From a checkpoint of a small image autoencoder.
Model: 1.07M parameters, 32-pixel images, encoder arch pvt, encoder activation gelu, encoder depths [6, 6], encoder widths [48, 96], decoder norm batchnorm, decoder activation leaky_relu.
Training: soap at rate 0.0021, 14800 steps, batches of 128.
Rows from block 4 of the encoder of a small image autoencoder, named by matrix and row number. Rows with one number belong to one neuron. Each number is 128 + 24 x the weight over its row's rms, rounded and kept within 0 to 255. All counts start at 0. Numbers have three digits each.
After each neuron's rows are labels from the 100 images, of 14976, where the neuron reaches its highest value: "peak at" is the part of the image that holds the peak. Only what is clearly more common there than usual is listed. The data: drawn small creatures on textured ground. In brackets: how many of the 100.
# fc1: MLP up (encoder.blocks.4.mlp.fc1.weight, 96x48), inputs 0-47
# fc2: MLP down (encoder.blocks.4.mlp.fc2.weight, 48x96, transposed), outputs 0-47

fc1.45:113126141188103110133116137079141162112102107076146146120100130141162137135131128174140100108152142124117110108111189127132108128113109165128118
fc2.45:142120130121186118098142127151096100130116147188114105116137132123108125146140123105114186162084101126144126133142081114125146124150175110120142
peak at: centre (52)

fc1.8:144123135099200105075157112123101141094111094099135111159128126154159129107150142131091155106112149146138156119157161124095141127111128137142125
fc2.8:112148119132136121165142166118123147138137117141130094112117139146127172072085140106121140136212125133128140162088102107127145116127135111115098
peak at: bottom right (45); bottom left (28)

fc1.59:107155120133137124121133154102114127134200095189116099133160142123127129128108104112125075147124141138147143104126088085115090120136135122161139
fc2.59:130131127133146133129168151116103157146189104187115113153139144114114125086104124127141085136136160153104171128135105078116109113118124122155146
peak at: centre (52)

fc1.61:139117082104112159140093124137126137148103146122182162115154144136125146145122127125115101123101094118150106084132129110086137123132141095166066
fc2.61:111122148113133134115087162101135136193109162159144145124156110155130064121085115129117101154118118099155139149100118138100110104129137100126129
peak at: top centre (31)

fc1.83:114114101177134137105153114110153144100134153152111178145120105134095158106123138181125096125123076098121091115081115145127144127111152148122123
fc2.83:115123114136130105106160149147147110134118150143085152148148132105092121108150081164147098075173161112139123158111112131119142137123132177092117
peak at: centre (48)

fc1.37:096125148185137126104145171097138118145190149122132135131127127119169100115137099152121108118119148092121131151161147095135155089108116162107118
fc2.37:107118132169150098109146149115119109165151153103112120118103119116146119112152090153119111103114172122107137178141147082121163072094135138120119
peak at: centre (36); middle right (35)

fc1.14:144132167159165095110120113100104129150123134071115116143150144149110156107154140113149172130140120131140098127116126115123172155131091174126082
fc2.14:120158098108088159153135134156136134081152125146135117126129114124117084129135141109110096113191157109129188105136129146116087108089128120118129
peak at: bottom right (64)

fc1.67:166120123064124151129159146146148129112136133140172158111175101098132092136111126130109148148086134135132111123153145171132095145135173112147127
fc2.67:145161143051107128125152137126137094120137136147150127106195138108083081120115139143108150119120133109133138111156140164148157122132147154133121
peak at: top right (29); bottom left (26)

fc1.22:114122118133087153152097099152140083152158159158151116124108158153155126160164146145151168120145156133159145132106103153114141118106165122164114
fc2.22:138098167127119114111147095109127124129122115148113128139146115103157185179127136147088109094137130153129134147128110116099091084159161127164165
peak at: centre (72)

fc1.35:145116109098144129146157111152140094118127134197128119125102113151150178155131111129091129099157163152147136061102121117124105106114126136128137
fc2.35:112149134093168127113125100159132120120114115170122145129116108163144099133126118112144120151122123133112154034097155146152128128115089114106150
peak at: centre (46)

fc1.4:137117110133088176138107118149156105162149137149142150095124093113168133172098158109155110122120119102184109139117095156147117128135131125089138
fc2.4:132124060142141142145115165103096141123139187113135115099116130137102117108119078094132123167139107136101119128125142127173161115092117125108147
peak at: top left (28)

fc1.87:186070117118129177139127127097163095106140125112096122182168108122097153121157125114126135115162121099131095130134142126124111136095143119123119
fc2.87:147142135141104117149107157099141114154167124120121104150131141108080109120138168141143102085130149100084107152137169080147102100111116151143151
peak at: centre (47)

fc1.39:126125085116121113185084129149132148103132104117116147103112070139100138125102111146121107112129104109128104189120110092140161134127158143103143
fc2.39:100129160139143125076136100115148108146112151113116106114148169141134097157120093086149111151148143116147138097133144180109083110141128103161102
peak at: top right (26)

fc1.73:132143113170068140120133140141163137109170130153143110146135090116170106173107115167122117124090146087150123140144103113150102162134129126109143
fc2.73:168121076110098156077119150116101149123156140092122097116089139100134121120101133144109111140105146081142107123144089100126095123122159141121113
peak at: top left (73)

fc1.82:111151127120084077149143116135080133117119123124142164107137159111121117127063152157119120139141115180142137116140158154147130102152085139155128
fc2.82:083126124113088100132141105129103115136130125133130172113136153107127101131065139159124110146112120165163141108119161174162134124151087134165126
peak at: top centre (29)

fc1.62:182114139097152115152126152154140082128134078123113156079108151095105146131121197122120102105112127137110116125148150116126128142112140105104128
fc2.62:115103124117143167073139059134139160150117147133116108156129152145124127130115091132130127139151145131167150135118099169110083115142164107152109
peak at: top left (31)